A small image classifier, trained from scratch.
Training: soap at rate 0.0039, batches of 64, held-out accuracy 99%.
Rows from block 6 of a small image classifier, named by matrix and row number. Rows with one number belong to one neuron. Each number is 128 + 32 x the weight over its row's rms, rounded and kept within 0 to 255. All counts start at 0. Numbers have three digits each. After the name is the row's rms in percent of the matrix's.
After each neuron's rows are labels from the 100 images, of 14976, where the neuron reaches its highest value: "strongest on" is what is common among them; "peak on" is the class under the peak. Only what is clearly more common there than usual is listed. The data: scattered letters and digits in many colours.
# fc1: MLP up (model.blocks.6.mlp.fc1.weight, 768x192), inputs 128-191
# fc2: MLP down (model.blocks.6.mlp.fc2.weight, 192x768, transposed), outputs 128-191

fc1.429 130:131093133149184112175145142128133094139158103195062100127102142140159111211151196102154130139073121147148176165123145164146113115141075133117128142141161131151167142129138195181089165099116160
fc2.429 116:141185124145146140138112109140141132145097125175106112144086122118210081153166142100132087179125104182078152158121142106120107082136115113131158117141109187148058154204097111101096131094182155
strongest on: the character M; largest: M; the character W
peak on: M

fc1.214 114:146146142138089170158182110154151102094148149128074129161145123135109135154189141155203154133126121092069123187094162074077176140079126105142133125106118129134152131138141136098138108102156112
fc2.214 096:120175157156142114090125123183129141096102129136068125168122086150152034103200163136089133067167207121132096108092162143092108083098167115122048043155122156136087104145112173154117146152108119
strongest on: the character M; largest: M
peak on: M

fc1.198 111:189156153149123158147169070082069069120126127139151092191113059150051070155087158117127143126116140101104113132152129086159139098083131103090170176079101115084156113144165110103189127184155113
fc2.198 109:111154117135099160094121150151111131174147127143181147163125138119136164152104134125165170128126133169056146115169122132123137175166080095171094167075112087138143172182115152109152101168115158
strongest on: the character M; largest: M
peak on: M

fc1.343 119:112168076047171143125087102124127113176103092149115164145108149099134174159163104097216182184120131113061086169162139096114067159136118132137165120142132132106157122130100189149129103114140058
fc2.343 116:160139097129125192055083096095093154177114122110093101127120130113117105141139093121109154129139115096083108118165167131119111107158132097077193154142115134077131113163108092104170118045164152
strongest on: the character W; the character M; largest: W; largest: M
peak on: W

fc1.132 119:135135141154177123143112102097116130123112115200188140145144078068072170161139156124172154122152159134165134150145167132204088169134118135112163214129097166130119081240095111086124133184108079
fc2.132 114:132100165147137141175122154145142133142179109134090119115147055128090134161119172161103173106126176120146148107102081127064150101126100135095096112098094126066083136149111125140168137167179154
strongest on: the character W; largest: W; the character M
peak on: W

fc1.249 121:107174063107151178108166154101104150128174117103193122149104165121096138131092099114121114158139159078084171185201138127136109185126074152109159165100116139100164150137128141087132165129114134
fc2.249 118:142141138181157090176188092123099102157169068115085119159157159164126123198121096089089136125099056086124136142100157139159132159188121094126110183141141083123158132137149119128150147138070136
strongest on: the character N; largest: N; the character M; largest: M
peak on: N

fc1.318 119:163095101108074132098109120163163123128134145103139126107157152103147132115177121123133067142141168114134164199087131102123109073142155189188124174127141135167107130169107092099164100135086162
fc2.318 120:119141097128109134115067099180151155127147089138070076143144164149060082128145122134181137148140047169155154111098124145144087140164160130159089182140149148070130149112152122092118154163103126
strongest on: the character Q; largest: Q
peak on: Q

fc1.639 120:089110102103120150117116123100086089124155066161157117116117097066167137206187147092170169135071144115053108201172126103144087103135072179101151135117132186126081112150167144102092140125124119
fc2.639 116:151114099150170163151119154171072102123130073183171109116124129124137113184123135121147208091146134068088104114146166099147135125156146069170133158162080150073113124180151124137178170120183149
strongest on: the character M; largest: M; the character W
peak on: M

fc1.148 105:109162142147174142135125113098093083152133074182168105157075112100176155183182156102135131145071176185106105205167113084156142168110087135122193132122149175103135162157100081160105174152134107
fc2.148 099:120112092129186159155126171130115148150146086139130105125071099122123116151150144182174148133183122065139152114141223145144151094133146099134105182171123151049118127179112127128129202100131145
strongest on: the character M; largest: M; the character W
peak on: M; W

fc1.374 103:143148099168152209169117110108162123145131135122142156162145187112137105094130121115109154149134175138097103186115099121169159149115031135147132115124078136116134137113092175105136097112082131
fc2.374 103:099098165159157115146151095118089056084105163065063165177160134136125141083087167113104107151111168126106101122145137087109146157159146158143070165046126097127146105089136084109128175130087113
strongest on: the character A; largest: A
peak on: A

fc1.383 123:103131118156127142146156084155143109147144081168129155174115080090146105083160123116158191101139174125126164194178110086087148110118109108136166151146087135157082166168202170068116099162163108
fc2.383 123:148116120081126131107134176131095092128134154161154082140175059108126165137152118108162162165127132130167085130127115123123125194175166153132039158153117143142102088054083138159143143098207175
strongest on: the character M; largest: M
peak on: M

fc1.358 125:100166106164177104123167203091095075121192139144135083145151144133174158138073117089138111178117137112096188151138140191133139116164084129118191155145129145117167175168150120115165137091108111
fc2.358 123:097184092151146112163149150065103119169140095099129121138113110128171124201145124108074109132097060101147131172097118114120114148168155099143124163128118117128159185136166157090144147092070195
strongest on: the character M; the character N; largest: M
peak on: M

fc1.671 119:107081063176195100146142201130128110153161074139127133153079153159137115150155127103194140187086105087129171155092126196120111159144101113127164140123140121126157135101103196192136148104121116
fc2.671 116:140140075143135101055157147030110157187093116149136103163133095158179069186119133143111141161146085132109163200067109144113112114140128114106165111120158161090100161170062128115143141111147196
strongest on: the character M; the character W; the character N
peak on: M

fc1.274 114:131139120088218066113044154161136122158075085112130118112163105132118136176139158129157166118108134106113090148154165146120060151136088112145119121061170127125125089186120143201154095128137121
fc2.274 117:103088085113140121114083120103098140159178105131101086100115111124096138124131148107130160122096155102121138126147133106138126076185185109129185143109114140070096129172112059104153153088095122
strongest on: the character W; largest: W
peak on: W

fc1.156 118:102124154131164141115090115089071107084143084172150104126077093071114167169160159101155202128129194119131151152170099127136105088098128148104168158154133159134098140230150141158170142163095144
fc2.156 121:115135096137099198145106172188084148151134111160110115140077133143103118113167165149142183117112201110100102097145130085102139119142138141148106164129081150090069145166104079127105176131140149
strongest on: the character W; largest: W; the character M; largest: M
peak on: W; M

fc1.739 115:136121094107139132132149146104144093180163146143137111159077153197130160183151106145103175127124145128127194195106117104069147151118155202094113142095103180128149187130143120111103086099177142
fc2.739 115:119158137154171170089167198118113109112145094120144101120164142112189093143137139165145140132145043110129112122080128172115138186119104109145159165090117169088080138156077110121151148115122168
strongest on: the character K; the character M
peak on: K; M

fc1.536 120:180170097085166155148135129088141136152122090106130155165156107100112158169120130096160176135133112151103125153172121063153171145158151110144157086137131150098137082131119107128094149150172124
fc2.536 113:164102142157124154124103056106183115140158127137070100087128115125127131109124120155138145136112150084119101143187210094082160096166152096093116176141123156094106144148195147154186124056131141
strongest on: the character W; yellow; largest: W; the character M
peak on: W

fc1.448 106:179082109135097143126109149157084165140156072173138146189116178068150140127100118105134112090184138100103139119144136122103090184075107135099155100107092099119107140119069090106084146179125159
fc2.448 117:192180134192123111147162134144108186091147129094085161163139197164097089124165082118110110122161171129111103156122085113069118191128128119080139142096185116134134083158184103115097126160148072
strongest on: the character M; the character N; largest: M
peak on: M

fc1.615 127:153125092057174100110097128120146103164116121131065148121115114097159113140141079103218113124123086082065139183080158137112164083139131133104157157144138130153151143076137204146164126137131165
fc2.615 120:075121109147144152090069166133142186156165121147095121105125132157136100188112079092163139099079141136066117138161131164103151168108133098138087155156117101082122149186173141120170146024103169
strongest on: the character M; largest: M
peak on: M

fc1.710 126:170166135117149160125143146162136088087101093120098156165092071130127107152145125111188143109099187123088114105125105107073172107114175070152128148128075155091157100112221130125167103128106130
fc2.710 118:154154133154074152113119144157114116203164154127145091166178061189144189118121135148151144093120168115126098166087129124152096176197109109128042104146071146101164158077137150129155121148133147
strongest on: the character M; largest: M
peak on: M

fc1.139 119:144071122107142170170091101112120099091164138153070143165085098119116118116152073178162133157101215132087135140146118140143149140145053099127144198143085132098074085152167101089100141086141116
fc2.139 096:112155142112127133172127152154090140140108103149188104098107137143190155140139179108179170123142096122093167178104204136091179184129087078188134096144093136120142153145061166135153126170166110
strongest on: the character M; largest: M
peak on: M

fc1.295 120:117112137126205096141102089094106126106100080141150109168121091129119194130119150130178183108163139134099107179173128127135080124155122101101153147106142120110103086219136115140104156189122107
fc2.295 114:111120126148110109173081127154108166154150080145089091128099096123114098141154145134139189159144193124118103135160179098115123064195145119090133124174095122085098158174083115162159153128155137
strongest on: the character W; largest: W
peak on: W